config.toml
encoder_arch = "regnet"
model = "contrastive audio-text model"
dataset = "single notes of 20 synthesised instruments"
train_examples = 78125
gain_aug_db = 10
time_shift_ms = 50
n_mels = 64
hop_length = 160
input = "log_mel"
spec_augment = false
win_length = 512
tokenizer = "word"
vocab_size = 104
loss = "softmax"
embed_dim = 256
encoder_norm = "batchnorm"
encoder_activation = "leaky_relu"
encoder_channel_attention = "se"
encoder_depths = [3, 3, 8, 3]
encoder_kernel_size = 3
encoder_stem = "deep"
encoder_widths = [80, 128, 240, 416]
text_encoder_causal = false
text_encoder_width = 256
text_encoder_layers = 6
text_encoder_norm = "layernorm"
text_encoder_norm_position = "pre"
text_encoder_activation = "relu"
text_encoder_mlp_ratio = 4
text_encoder_head_dim = 16
text_encoder_fused_qkv = true
text_encoder_bias = "none"
text_encoder_qk_norm = false
text_encoder_parallel_block = false
text_encoder_inner_norm = false
text_encoder_positions = "learned"
init = "torch_default"
residual_init = "none"
optimizer = "adamw"
lr = 0.00092
beta1 = 0.9
beta2 = 0.999
eps = 1e-08
ema_decay = 0.995
steps = 4300
batch_size = 128
epochs = 7.0
lr_schedule = "wsd"
decay_fraction = 0.2
final_lr_fraction = 0.01
warmup_steps = 860
weight_decay = 0.3
Rows from block 6 of the audio encoder, named by matrix and row number. Each number is 500 + 25 x the weight over its row's rms, rounded and kept within 0 to 999. All counts start at 0. Numbers have three digits each. After the name is the row's rms in percent of the matrix's.
# convs0: reduce pointwise conv (encoder.blocks.6.convs.0.weight, 240x128x1x1), inputs 0-127
convs0.5 096:508538538504526485521550514516536491513530525513500465486505474475503450502482458534499503537517457487489515542525502522474524493495496473542549540522479488509520464506486489513472452524452488519444499514534498455488520493540518495474478496486552534488466504464491518478517473468531485483544489483504526485480551476525482534481515494491484517498498501519501501518501463506506526467534
convs0.6 097:500459463500454476516469509498466513450497454459458490470490497456480479523503481484517513476458472475521522516471486501511465476450472474455490508475491482460513465483512533459524510478472450537513474481503479487521463456471497513516528517479505460470496462461490467476507492494446469473516487517499486505504498528489498478520492483485468509490481509527486501509448484505528514478512
convs0.7 093:462459501501498486487536532510447493537455469492464447509486506526515541543508463491538484498530525495491521518516483518502516519458496485501454494491490469492484514473527504518512513475517482461524483456469478492535520467542452519469518465492537532474487459452479454502504490516487494545455476501532512479527495519477500506461473471497486499538503518500542501483512520507503498509488
convs0.8 106:486513476524515511499490511518500478521507499522520495504485513532479554477529508519490524500495533484495437475522502521524477486494534493492511503496495481496551494485467463599515516478508453512469514498436505451521528508500470520456491514541502472498494463543484519464499532533531472476506492482498491462512454470511501472460485515506484461509510498463467489504528508512463512494489
convs0.9 098:531512509528508515451449481538483520506507466466537520468521478519493469498543523472546543527513507464530514502550477540504466482544516478483484521511517549493484537520453483513495544530500488520495506533493498504470496520483488508455487484527493537528500480524531475472494508500487475459493516521490465536545500470463515498484464537511479485524465485499478529498504481511492477477476
convs0.10 092:456484490523459481530523484553509470503489497512459485491510503473515548464538493497520507481485509475515498467503511460450495520500490522509484496506528477489541471535473509528489475504538458475526463489469505505475499471475444483474537467466499486529493476465469461460506539543469523527529500489504518480504489477538482492464476461503477524530473514474480474496479481500522478523470
convs0.11 084:456521466498484476497514511491489530506479475484496471475443533487451509512514521476521460473462462459480495456458476490493533481479501496525489498468521494460523501482496525494505515471488471515554476501505479478500462460508456503484489514469438452522454478490490515499529521465468462456518482506465457514502498518499484473509500511543495516504488504493495483471509493453524471510529
convs0.12 099:494481464490522548499487536474506518523518487492512470477524476530484476495514512501508501485532461568510505534498529521532508475506474493477530495513504527540503497501533487511487499527480522469540487473496490524480521530548529531531512533447516486517512523485535566546469525463515504468478468486545513519529539550490483508532525494507550490535509511515509532513491494529483489475516
convs0.13 101:494515463512487509484470481478515486529494481547511501486519504467508484466532532456475524528530509545499512453478483501538450517507483497505490479523518528503527550472498476543506499528481485492460533489567496520490500510533479497490555531528514514550489536517548513529519498485487512468493485525495526521481478458498539500473510502543463478493492558480500521516488498535490512513524
convs0.14 103:477516513528498524515475475483535502497498465490479529524492520486526522504517478475538531499560489560513507480563501493479479505509488512510487493485513535527492554529471470526476474527474464476533532545537515508519495547500521480462495528487474535552532512527504537521523484528519515495526490531541517478477542506495504527462482490526498479510480516491505559485533515492518509509513
convs0.15 096:517509470537518493504533518461463449434508523493514464484491506522474501508458508498521492523547481481498511497522482495484480519529463528510533474501475503495539508511517464518472483522499473512469508533520461477509536517555528526509546538490520461503478503496465529499497506495514515480498503475462497458469452498478508461533477480496515533482478508471526454461501521474463479478520
convs0.16 104:524473521460488480516483526523493485470532526498505479501476510542483563481503484502493495477460541499477471512490534481522493481465553533513506459512535532475543483519487531595504488528502515522478480523461450477506497497504453480489492524508521464534471489481493526495504529539489485513471506478500489467477530492501498499521501482443518474526508496534481493491480476522482475492506
convs0.17 095:472492538507472516489452494500536556533505502489471516504494490454502504468488535534508531449496548493449464479532497491470514488479500477508451516503517481534462464502498487523469503474505499503512475491471484473469483501475520460509504487531473537506511485517502513463508525523538498491544497439484543532485502485517453492451493539517443483495493493500494483510491510505529453504511
convs0.18 103:503506500492490513459491501483462490519532503504543496473484497552482516532494516511448496529505452533489462476502516530491510516489483468529492483503516551466493484515534463506549498500464495474468526473480467478462484484529443507498520495523535495461467499518461482500524483503506507483476476529497486457520469532485507483529535454497527519495494518515535520544460494502457508459458
convs0.19 099:508522521520487485518458550526495468461519470493558526508490551493480502481500494502516523511479540517493481530457532531474500494536494530520540459514489525504516522519526511557491538480488455541484500486497475496503527533496458540472504476494489479518478516506471514450492514503509462497491453554520492481510473458480451479498502515480517462520476474521464506480481498500488469499516
convs0.20 104:488503517489531520524509475488497533528528489482513458507506517516499501530493515533508547477459455451482494511508485463522497496507473447520456490509484504490502454475510499509500488481465529489518549496508504521511526503473504441494528482556493508449461475487469504506460461491513462530560480504500516515465507464525531526465505464465474471475496542464479497533514500486489505480481
convs0.21 093:454474492484487478530501520534539484496493507501470476514503507490492501471454512471484474473528449544485466466467519533495505447460514479522498488473484484486517481513485495510506534522545494498468453505448486478481495458511499515522555510532476477531537537476544503502444513523519508498540495504498495460526513517515489499536514480468485458462508503454526471514481493483508486516523
convs0.22 105:467461480481542488463498499497507518477524484455475519514480518479502534506552466499488495477489485550526506507494496454520486490505505530522520502481496473478541496504486521526538534518485483507492489532463552500483512473504470497508546480474532483529459488515466486506551545530457484482507484453500497498510498543494463452536515469486524533502545520506482493505457464498494542510493
convs0.23 099:475494518485527464494536488461509476484462500499531517504507469473470477511506484531481513497510473511526476482512447503470483495487433474535506481509475472481526492476525520534488522541540491468487524542526541538508519515527469492532524503530504470506481493508489481492475483490531476546492510493479493460541461487519507543509532463493463500486452553446507464515491518503469501495484
convs0.24 103:520503485516487463515521507513486474510497482495538462520514502531477472497525462547482486481474460513487503483482499524507464478538519531494465461479472542548529526469467519538502536472518485473487525527522503491481473489484484503497510481494482491492465531515498514507528561533511506518547492464481470451512457471523477515539524515511493527483452559477518499514484532527479507536501
convs0.25 099:506498461528502489518533498546471512481532504511534526481493523542489547512483461486479503499507471545480516454510517522468471485473500500517471505468563480512497538501548493546481497521491491490467460529536503518527536531536479466529553540502505483506509495510473512522508543523520488484481453500468469454522508471514484510527486492493484500514532457497508510460475504478492488523528
convs0.26 098:497484529528487528489532486485521492445508457519490528484489505483532512496549524515512517497536457496474522559509537521544490485545483477521514485516513506494537546499479502502483538487486500518487527470537506515472477476491509486499541486497512501506510566491522547503483534490489500472454450511529466462495478472502468513502525516508506493559466535501474490506453508489495520492546
convs0.27 106:490519514487514516483508489510483499502456453475545558505445510486520538525499505466530495482491506526507513500539539487494484459494501473534491510521525471460522520488518511508481554505464493459508436532503535536523521481469456497466493521460486487526456471478458486490483472478507465504495485483542533489511511488484485494483494468523462474492501538480478539464526500482492482478499
convs0.28 107:528458493465511543472515521494492497504501504474546541496462532524514518519514497501491486490494506479517531482516533522501511482513494531481471456514481529503532550499502507533490551496487485522473483540482538516475473516505451488470476494457475490524522478461460540479468524483500501514467497540496493521478526536503531490540456486480546504510484519547552504518451500492514474510532
convs0.29 092:511470472503496548474459518518492513508482486496518512499522498527504490486527480474537515457508491530489514511554543539500497500534567499479464535482507487508470540498524501511459463511495463483480483502490487526536482538509469518515477501496472509536516503467557544519507480488495486494453498526543503479540510520476541516515523552511497465502488506533514501487515516504547467540535
convs0.30 092:540520521524502504475461494526489554497542519481475543470490500465516491498475495445512518462473494482457508478530499491484545496543568531464482503493449517492508523521524485496481505468468515519522469510476541484527505475515505493488485534486513512501543488495529515478521480497509547511479515489493494539502487434531505482507502552481463507491527498496498511471506513474524452480471
convs0.31 094:509507487464515473486517492524498504496473495464474490446480502468514512484464529474540517510482449478517534480461500461504481501454510515473473528476461517461459489489495442459531494457510489468455550510525494514465506467468470492535500486496474496473509481485505505536492468480481458493521484454518492509510480545507518509528515488463522530506511523486473534528502492517531524530482
convs0.32 102:452525528524502551556492525516519475462464540485488497464512509512534528493520497498485513501497474453524523519486499506489467516478484484465529538521472507500504497522481475466492463517514503477504471506501477528532537494484466506539477494528520512448485493467475467530486522483507477538501529489508465513471531480517516494492450479492517493500499497500546523509539477486451457546554
convs0.33 109:527487474483461458475497465484532463468498522540517523469453507492470463474510521490507497472503503492495529490449469519446517515518524451546506471476527545522505481509500510533454508525471514500496542520509496522459508525486500519541509485511494464463507517489551489514481470518520516482559478522528491506518462537509496517514545480487527480508450500497501505499514494526526527476503
convs0.34 100:509461534496466492442492495480518446489543477524478478534530524505472487516476541477491477499510473559507489473548498497485473472506486536523527514494547520468507489498476476499529471527468471491531461490506510518514502507544522521526542541487456530547517536513499499474490471509480483458515495520529483512528501463515532501520478496524506500484528482526494535492528500502519452527519
convs0.35 091:474488475493540498519509502486499506504487466472490468511501510532501506509511502549519491541565492540518457484525520512547504492509485526502467490506473476470500483519520519484526498511507512471475522435448468525491510487498505504500533514505558497465512470504508508477529501499487508515499467502526459483480498521460471503479472459502549545520541558527477479548494502504483550537514
convs0.36 097:518472534482490525465500522508490537483542506487487535505504476471467484543489503466552536484457566461520520515501493520524508508492502475488480493542470493542498476519507494517464542522501476512457494518470500523459498519525508496493479508454499495457529529509508529506486494505547481512484494477528505553513544462504528500502471463494487517441490485482491471505523515478516449489470
convs0.37 098:541486500541474538505523522529473546503506483484526523522519515476489527518500531516509501550528518488553458518538508521493505525533471471556506531482470470490524465455499485553520463513514508523536539465477560464486535514546523538481483479506485488474491506514468494478518502524485515513518509494507522466519504513543505535530545482494476483495487532493504506484488488486504516522486
convs0.38 106:490536519519534528505525534524508441466530461498535471497526525487507537502508473503502460514501536481520513471495514517542503547523544452508506488498453493487489522507489489509497558521500443487517514508501483512526504463492516465486487502487543503479510461529465444537513505509473475515496485491498472480472493454490477530479530480469475507505462475506482483465514467489509451466503
convs0.39 092:503498477472509456524499478504473516450486511474487470479500480452472493529457538459493512489492467472482524473497497509496504498459491481463476523466497464450513524514481510477528489504555510490460480474483445477523475491502482521472540502503472480510488529471461521472496472515536483506472446518486522507480446487458509513466508468497508504458481532504533477484474464500493517486528
convs0.40 102:494480535513474475536476494488500482484487503520500510536506551512509511517531536484503532485550535466483508538513504510568475495529469518454457477527474461502489548518508544511509517481489486495507468511472499511533512500498482477469463486548524489522498498517512477528496497494514522503490546461521454507489527479479506463483473548512528533553498487536471498471495478509471516462521
convs0.41 088:479522533506537495511492459518539524520506488488537541530514527516489480519527516484499493490561519490474460505497529509490477521517527481527528508474492475536527534483535522526470463511494472502518535480479481473511520531483475491476487479549535499474522458508516488496527496482522453519474536527510496510520534461521512469511466552499512464535525457543507503527516496523491449492533
convs0.42 101:482517528511516546521517518482470504536529502524503473494493497465519487476479483516488498519539462482490468473520525529484516513508464471544544550466550474497546459468496469516518474497509474516518480479471529493500491493534544544503480482518517491475480510493520543557540498529485476494494476498500483495472523490537510538494497523492477510472512521511504517487579486506537503537474
convs0.43 100:516523558490487490471540543471490530533492501527498523514501492528521526510481505544478497515506499526507482537534494468472535478508474517544526493506472457475525507499536487513542454463457494463489526483480519478505516517543529473463514487512525523478531497524491542526492490488500497512514517480539522476482545479548491551482513493490493526499520538473509486541520484479465533480535
convs0.44 104:473493483491511495500476465549484507542455471522470498490497465473494559529512482482476484505480510495486512491503535496537464464497504524496478493503510492492529458456501522548541506468519489447512450512497478470521491503502471475507484499524480509546529470463503472475489492542488513490512499485480541532512518521480489468480536456452513505502528523505517538438497498522461499470478
convs0.45 092:478476478502513484482455439525537506442480510482456505470508508514489518486515516485530511465514443495538493517485459503536477477526536514456497461483523462478524500531472504503539476504510505472527461504495478494495484489512498484506540512450471501527489500488529453515471458529448492456481481489487487526486495515476486487523515479481515545503503476473495451480511483471482494486461
convs0.46 116:497504493524468484512492508519507533555492477493440471498498465472551542471489535486513480468482503477448521464513529498503486522476526495468468502503536456481475517518473500490499497493539495468509524510476456500485458519484483519495482517555470524517545451485503522502444502511515536506507543469496530542471521470527492463453470520510476487495507492463506476489489497487501517503501
convs0.47 099:521497527487477504461475501508498532507491476517519516499498537524512482484465504487511526477532484562474463511475510491504520493471478528467468476494546483504480501520460510506546549499448528475472500476482516484467494481507477515475535470524472491531482540528488491503509486520466547457497512534520515455475502549453463515539482509500522487481503510544484506488516504516542546528534
convs0.48 092:516473514493548515493522474522532510448496503510493505509459446462531494549486519490506500553498482516533515485524523521500480511507519463495482528499531522521506510551532518507469503475508550545508486470531504504527489531473522466473477547518562487508532519530465495523537519504523525526491516472524475476526513449496518494524527505499486535512508516475524515531466498482462483517531
convs0.49 105:526476497484516471486485501473529516496547521517525516455466481537466495516537474515515513488523521472512559511476460519516489482485529489515508474482496504497499545510485488544440517524494498552507524520520488520522463516533508519539499502513516496477487463502516530562527473496537534497537480445510467517524485509489508465548533524531484499466501505460475511511516527511533477492513
convs0.50 100:503493476517457465517447485499484452472463494469500478483514502479497496519475477486473458475518466490458507521523509492480480471512467486476496529494481498475477512501451497483468515468532498513483511498519501508509476456469460486488540527469470481538510531458465467461524497529494498480496467478478484521474469515529474505470531454470526478465466477484507504455445477514473490531484
convs0.51 099:510419537469496505492534520549512475478504488462509472473504509533536555502506495542475493501545467533501472474504528467507519474512501513538533494487529546478525497500537528547539507514465520540487497515469495484528486532500485491481479480490532499522480516482511519502500493502504478504492518467527519443520480523514489508509462502522487466521479466551463491509507509536543498509485
convs0.52 101:483505527529518467471516506506549509458562520519496495481478495518522465484513468480535501529510486522528531459476462472483471506527490494498502469485488474518516465489478515567500529490449486559463501466517519514482465509514550519472545520509495496468466513531500494489519512483516453501502492481527497446477510475523474507507527517489515519433510502473514506524509503502514479527481
convs0.53 097:491506530532530481523518498526496506518461484512533486525533499565472534498511503530511516475490501512517483506528523502535460469479498453497502490488521513534533501532490453521490485510488475475504528466528458548515476510476469463517432481526481531477502522512477550544491466485489470467473491503527489493475515463512535525480457535491487495526499508542504504529511492530547490510512
convs0.54 108:477447482524496482487488476512519455483498484518533471483479462496490500503501497505498449506524458540519465517494538524475523507530532520510510483468538527536506486517521505498461529543515524538528519509474514477484488514501525544493515551462499529525511518529515496507513546482488519493507471537492491421530479478514497497513506523525504457468486477487512489437527508534541483501500
convs0.55 096:537481528482525492552481505490511499504472495530538451491464479506486539510542483532523497533477509543500484516484540528486527526515514521516514536504472528502484482513488503467499530470479531543504504523502542523455481471518535489516466508472524525473520501489491508523484503481527520535457517500484493485484486551517508540507508509501551543560532537547522489529502485495526503472533
convs0.56 105:516502518525523526497487501517474505531522489537501552514478505525528504554535516472509466492502545500527450526533515476519508470515511479480477490495512503542544525502500486518524557533492470465537496468476548487537523477487491510504480495533485541493471511535508561549500486527503507478500525482531476498529491482475464478524508502533499529482480515477477498501471535469540477514542
convs0.57 104:530480538523523522477493537563449531537543468502498532470496522527501573500475501496489484523516523560524458503520514483489488475522515499499460482493511517490527497473535456509522528465470489470501455474479532474532508487467514471490476473486523503494480514547485569481514502526514468480516469489496518485507477505514490515552493523496498493523490510494497521488472506483504506481531
convs0.58 105:517485489544544498470484487533508541483523502519549520482498493539498534550508494521493536519535526481518509527514511472482494487511488470563492482489532540523521503493463474526478546514515458499473492472486557506503511506510510479475519532458519512498467527563496547549510530479515480483457471512489490515525488484487484534502473516472518491496511538480483498492475490470485459530491
convs0.59 098:474506473491470530524501506489473497491496510529511519501505521478501445528487520453507461492483481519471467514477510546472530568477501503500523529544476483483470502538509475477488456491506541530485530483452517478549483518520496464502519519478523515501514539505454484536535487514506451484469481555474506451530498472498491532475493472466502521480524481535486520479512480489511482491510
convs0.60 089:492524481512502492454509498467467473477502537519504478501527526449486447515510494483482472537522517487469482487470472500508530505499497480484469506534485466517512453504498543493525513534503553480523468522525522506552485545532517532517464535477485511538501483533519477542484519510485481480481520548490471516512544500491506546481452489499493515526490516550491501458503484529518487506457
convs0.61 111:531520464465518495457512463506506484494464545501511479508479499497530475455533528513504507477459536483512537458491511501536477507511525515531502470507495496502519502489497501535506534497484505483488515535521511489488480484556455556537508506541491513511546492462514495506465456491502506502560502473501540548472498513480507460544556494511469461465529516486501531497485521513495500463497
convs0.62 091:501493469495488491531445483512466483448472482467524454533494514507464515488539504468478462505494466486451494493472464475479466526468494491461464503498471476506505500475475522469501470465509476497558463469503474500499494523505499537530525489447488499518500474466480457454470504495488546501503503496494481497507471510495514506462489475524476524483525516463489518473456539491533518494465
convs0.63 095:511480537478524518527470522504484488542516478503556529535474495560521530517503492520486521478513538538531455482503525540494452449526457511548542527472518548504512499493490519514453491491495506520496482479443524503486454509480507511509500515507493507522527490476518546492455498507523499480504498478511516473521514531478525477494473473480508523544469483523462515496515511523533522496489
convs0.64 103:512484515516518456541504482507524473474504514500502483476444452505522472508508472487550482521491514491485519489438485484476500514462472465525511477531488506517469465512494487504495490486463538528454538483483466502464512499499531557498479515468538526480489515479460474514516491505536494536493510476483506500484510528553528512546514453470518518495468502503504535542485451503470495500529
convs0.65 104:460458454483540511477486505493523463477519552502506466457489480525506484505519471489549518479516457481503487473466491450513487486450502464474468479459513470478483497517519514447482505476577510480513501477502484508477519494475476533485491482464521474520504515499477489504515495501538507487483488512482502541459491503489471506482513481498447474516524513488539502493504482479483458477552
convs0.66 095:487513479496493454531496449486483523470509547537474458444506502476502492512514507521508519524509443519502500482513486446513528503440488497510460468473467460475500494534478486460501450508508516508512517465509513464501463512466484515523484518493493464499479490501474466496506507466535485502496469458480519516484495514503510522470485466525527520470472534516523442470476518514519516482544
convs0.67 112:522483494508486514463500540516482527517484464500530481511557496517525518525517533524459543515521489468484469505527518529539466489504512465485442492497492479533479530468517489511540503509464510507480509440464475472522530480453509463493505476542501534504496483470493488509493492479527472529470464494518495453497465478487518513499513546520477531507505551521464487543479493532508512483513
convs0.68 105:496525522506481490516506439508519528538474530507478492494561509483492491508467514498446500463478529469492484469511471519473526538459526471511448475497523523496456458505498508487499447516475521473479496483496482457509478515492501479512453509497457487531464481498500470481439480496526475521546478498473491485481474506468510454469473511506459518479490489512465486526496509535505492491528
convs0.69 101:505527469509483472510494480516466462464505544509472451505511482453538528512466464520482480477483489489505527499490475505509536531484511453496519517498476508475496460462486455495475469483490503550456469516493527473470488486513531510503460461493541464493495498467461501475520471463514505501473523509466480517440519507519520508470523479479473499469478484505519508529517459494455460505525
convs0.70 099:498503518500492529513501494489485539552449528516516520466548540485507496497520535527478525490530511482534510487481474491535463528474489458528450518515539466529487465499493485541501505481500499492471503478525539492500547483490485509531493527492466473483489487495483489543488538506488456497545462522510512454487479476505514495479431461513486486522523521512481484531478545519469504527518
convs0.71 103:492497458525464466479436493502468501480435471476498477514496481470484459448479477485490483495494514494483467462499475500487507495478503538503514518454510506444516473476522488514510488464563500478542463508515478540520475492508464488508506494446484490519473449457532496527482497496478534498487465504498474486476493519504491499485543482494452504494477506494458481474483491489521463484499
convs0.72 099:557494473508494471493485507497527496500484527481530562493525537517482457533538493533486481493475571489512476468532497489507505475504529507522499531485503518492537551505523491492443561528502467519447504490501544501478492483495481522496513518511458500470494486480550479502496498457506495491520495497519475548515481518478479463509553544525497504494485489469484499494518496524498482519542
convs0.73 096:476467529507465499487478529507461483516445485462522515516505474486477478479501463492471471497463519456483519521520479525519517455470469471494467510528468480491529477484482464516462519499490481534555494493445491517482494505517469467490535514457475471477473485491491499468486535532451529489479501489501512523510495529508463497440466514522494526499471515473471511469468516475532492518485
convs0.74 109:495500507529485477506500569493518493471503439532510523488503516472512504495553473505521520478542511526551480479535513503518483458576491554501514490506531510529531525471479506496488532523508475506535525522512555508519503511496525455455511486492511500515519538497515534512510537502473472490482497496517522508486495459512498484467543493495543524517479550481485500506486497492493504458540
convs0.75 097:461529517490507485532488489497475524492492495469484479527498499520526491527462525518487522536483487494514509483473447505514446475518516491461484497493482478461489534506515499485512491492466523440492517502476461527471473493485498472475506506528509524514499510480523453489523449505498517523514498449507515437481471535461511514521486466481464548470468539523531497535495530515447535499530
convs0.76 099:487484516505521538512467483470522498538523521501519472525468477486519509526464528494494550513504497504501500487549541499512547493496499496478492542531509516511485473500498470517469495486513524520513488513514525514508500551490488507458474510533511510515550491472520554509518498453547519476530540520517516498474543496517542480463491539498471469465477480510531525526519548556545478495479
convs0.77 092:549503461506470491487462515506468485505522491480527510469488490495495509440547460464528497487480494477498496501532512544533537518481514478517485505501532475472507549529482502528485497491548468511541536475503552500490514514509452504478466506521462464478487449519510467486524534483456528528462517473487481482519485516483531491469467509508496504485468478493454471497515481479531488477505
convs0.78 104:496507463487485520475530518508481454479505534482484544508522496519539484493536508516470452488529476524496475504495526485500479547557486534521475536497500494462546525496534498489478539483545484480498454520474471510475525488536442520535494498491506487537488504530484484477512510485494490543512499488470487488515485507470470505497485535489449497502480532471506494452479500457478520500560
convs0.79 095:487460493502527510478505516523495501518521525515508519510466487515498474516536474519500531505450528490492530465483529475473487479505456489546503527518510471509481465484482502559466471495462507501522495515519485505478475515553493526488532534523489486484510479477475550515470492485507468490538470468521504534490558495556457504515532484443461482486524500478459524475539497487505491469479
convs0.80 101:503522521470523511488474510498521505516552520489479474533504484518503464526493507505537471529513478492467514497479526489502540544462462466471495465536477480502495459519469474518476464479509542512460517496495506511480485487536517516506493535516501528474538501500455464538469513489534512512541537521497512511501562485463516464504482467536456488491519481521500476536547473484537498478468
convs0.81 101:499512507515533523532545442493498502478534510488543476467484505506521520497500520518462477454485482497524496496462479476453512498483513452490475490505543501466543504488545465512501474543465484476455515508485478515474534460455545500505461497491454464483512521503488505518520503536463526480509492503489528527499490499492550535516477459519497468512467480471491549519503518486483478503495
convs0.82 099:495469531471491505476458482459539546524525515487488561530500498471478526499485501512518530475540506491500482477560469501473501474553497530488456523507540478490501547462489494514477535516486520494492540516490520523473492529480513473476479500480490529483514517481515520505488481496544467467530476476545537503534472496461485469487480556528464512485484503477479523511488501523523492474503
convs0.83 101:516503497503472488480501508473514522526475533525518503467498482503542475508506484541472485497541508512469490501522501504469464496496474496507477465542499541537462496531474474533549504484551500477491488488467508474538504479513496495528496477498463531472543472510499530506473508512512466521499482453495487482552493529523483542575542495510492469541514511527525532523447519514540504511488
convs0.84 093:455470523499506501480490516500474516543506483522485442519505475460496522493524512494540480499486515480508510477494508521457479476487458461518502489505475456515490473474524549503486508520473487469547525482484453513543492461511525536527481513536490480504509463468505466504504476532494492497525519501487480565514551507536484448498472467473491489521507473531489454507504505455470517490532
convs0.85 094:482480480454512485480498523499522523474514497500523535493456471465473506497506505507467537463544513474523524477531535500489503496547506479526484515501527535463531513480485533506474548538506460483501477544527535479543518526485465468480477497474511474497471478488475498466497494513462525463519457521508503475528463501447487491471498521512534502491469513473541551491488530506512489535521
convs0.86 090:467514486492512450464546472543505484450499461485478487532471507467547474541487524513512483553498488506503487526499489476510502524489524512461482498533485518477492479504486538468476497452539491496484479520473511472528493517499520482499510483493483555507536479477524496481511564521511474534488550511474515515530480508472442496516517526451509487473505488497530475481466477482516511514467
convs0.87 101:503534465519488494485502517510483461503504508484521487496502475455510493508523460481512500539548472471489504484471518526525512491505503544517544543511463483531470504481468496491520475472538495532513541530511531528535482484531523484509505499465510496535503476474506460537534520481517466506455479523465528520508512503468502463469528485527481519508466548499538512451523485526461454480533
convs0.88 100:554475475532529536531475482508520501511487487491526535459477550463474526515501504542502472494541552515505472474529500542496489497514504502535472500491551502507524504482459472500481514464467470475483516520473528473521496537508475486499489533501537470479494477547502537530494475512485499519477523521550505512473499482525520488517493518525486540546502487565506520500454482486512515499517
convs0.89 091:487503478492549489491437473519523464525473510477464492484518494523495485480524494509466456463470484526495487491483516525547505468481542536460482498531469518514486468517504520481553529498572481461511481523504477485520500476516488535493499526521519477498488508462510525482471493454530512507481452473514488488513504508478519467473525451515495459494480536483476472501486495527473478517537
convs0.90 101:508472537494497527537537444508525513484482510537511549535520523507537510546489538475474483480535505489519544503494516508542498503488511479494487509499511528516480537480534534509465457548458521469472502490532532518518489480468486534471509479518525518522498536519469489503475482479483520515473529516514502512518520498445514512469458521493480494507480456510486462490538474486452505490543
convs0.91 092:500519528512496490512534469506497520449515472514520467506472485544519496537537530523542506497503516500483487492505520535526520508483471477459463520503481532467448455484474482508545537497545525447535518463509535484502474477510462460463501515506527493518484472500485521522527557480525539495495470497481464506523493503480491499483494452518503495498492504514500484503462474465531535536525
convs0.92 102:491487491534480462473466524496502489476525460477527509511467491521503497545548510513520443478517464532491510493518490502471505487518472528513479467507516514510521488546539502505522517466478467474533512495518508472532496491486493494472542533479515527500446460499500523458540521492445551478480473478468449469491491503519518499522474458494464476497485447513474494492468506520492484525510
convs0.93 097:462456468517529475520489485495471490504463516476492465481527515446492459470516475439476514475494497505487564478477503515523507504478533530471488496470503511516504525524522488522438470505515484472473501547516505506487532518509521536473502479482514507525507553531483487554511494498483511523512488530493503519479527517491561480466502523526525482512488536522545517520493519496496463544495
convs0.94 091:483483520484483442463490535478509508495519527526522487506485544480495499521526475513530506514484499529454511503520499485470452530484498534476520456560474471538490495464526535524522517507471510470493471462519466466471514502492505529502456498464514510498473500491468464497526506508527488516555536473493521476456497484523532468500493478520491504516529510493516466506446534493508523475551
convs0.95 104:482488538489462530527508482488520502509467459479544516477535522527546509492527538517517469503491465559504475527544514517510548530498521469489525569523525467503513496537520493503463494533518489505497483503529525525544522482494528496490494525508515510527494546503551503530524509523513475491452505526540474481488524477486502496514502528528511533496491481504502533476546527504533507471532
convs0.96 094:490483505488511476495493476497522505469484532455498464468477496515510485477523471508513452477477479551495501485485502461505524507485466531509481478462508472485492458492524501502483513510506466470518530533504462501470513466477472491528542499496480496467473503467514532525545508504495486451472455464475443461457470507470516474523520529533476448526494485486465495516463465492516519491542
convs0.97 088:460453501505523523517496522507522491486509510515527479487498491474510464512466491505497460464500541543505505458495486520455493505495491445521482529476508513460503448482501467503497466478473526462540500532500492493522503503481463479473507554498460471478468495527474505487509507544471532518472514483484464479513505487482483530471440452518510495477498472479505528457511454481543507529521
convs0.98 109:498529462518510537494458483548514545510525474545486473469529486487496525468533519467504502500539476496471528512508510488478512505498536506519469498508518543525489537482484511548496472496498496525527495503568498527538515511485502469504489558469449501536461487556468534475539510503544481477508478510476493467518524444511507486481488518515493496517488511523489518482499501502494474534471
convs0.99 094:520503508504462476534443484470493479496477562498532518501481526494504489547488495524513527450502509481483546507513526532522442488497531508484504499492500458494484549482521533476465488471510480520518528512519497512498486499533449521493474475530492476464523478467554471478483510489510489486489505529502511533486530523490515443498495551529517482531477466511526483493534497510462513479542
convs0.100 091:502507532518537488534518534509459496479518453518517471509492520511505546503466484500529481518546527456503457503514497538514493526502501468482473453488482511506512526475474518526517515489549472486514487467490454534539501484501457465488510471516541497529516488506530492507463508527474522544515442452475500470547474477508460478520480501517518493485478498471504488450487491502482468530499
convs0.101 098:535469519512538526493463502494457489491469469484484529474500502510506530478476507507512518510503525504502522467538491515539506476516518506525497461466501535462513521484461507546506504493503491478502451489449533508512478503478467476445455506518465519528465469515482533518465487520474484478493508493510525463529459487490449491477488544472505513522501537456466503461464500465524503479463
convs0.102 103:506486479501502509518496496545498483523514503544509524521523514515499515532526508517463498514540525523488465497512518525490497530537457482497505529533513550511540514499517517535452457535464514471554538498487494527531518557531510527524483520507507521524489473522485490531486520516459525494512529542498473514496521484525485522495502472526475526550506501547513573496519505518539536514503
convs0.103 105:456513487503459523524545540482477484551543522508476482526521516502542505513477515507482444501477502480495503517523513474471482529473506481526560501494493505506531467534506482473502455522450530486474490489508505512489493496546492530505475555503536521527487513521455495514513513483475498462484517492513531483489538526540512519499486466477477516514535491449494548511539472490487540504502
convs0.104 100:503461507500499492499452475516498471443535458466448466545503478516481521454500538521513469487492497551483466533473527502498480477485515523511482453449503469479485475491465477521509511492509523497516522524480464525467472456467464474464516496485480477513534528521518546475528465486502512471510524461476506514481460482473489491507486499493540490479512506515487466483514488499478527491481
convs0.105 096:489515494449512488514522450475513485455535490527498512493487527454537431477512529482526481526534521471502515486490483515463468550460467449465476526543489501470519461501496468466453482498529505519512501513528484542490476513489492531460488483513478528472516499515498489501481489485502533503475520493454465510474493498481535486520475518532490461485516517485483483464500512463508469510494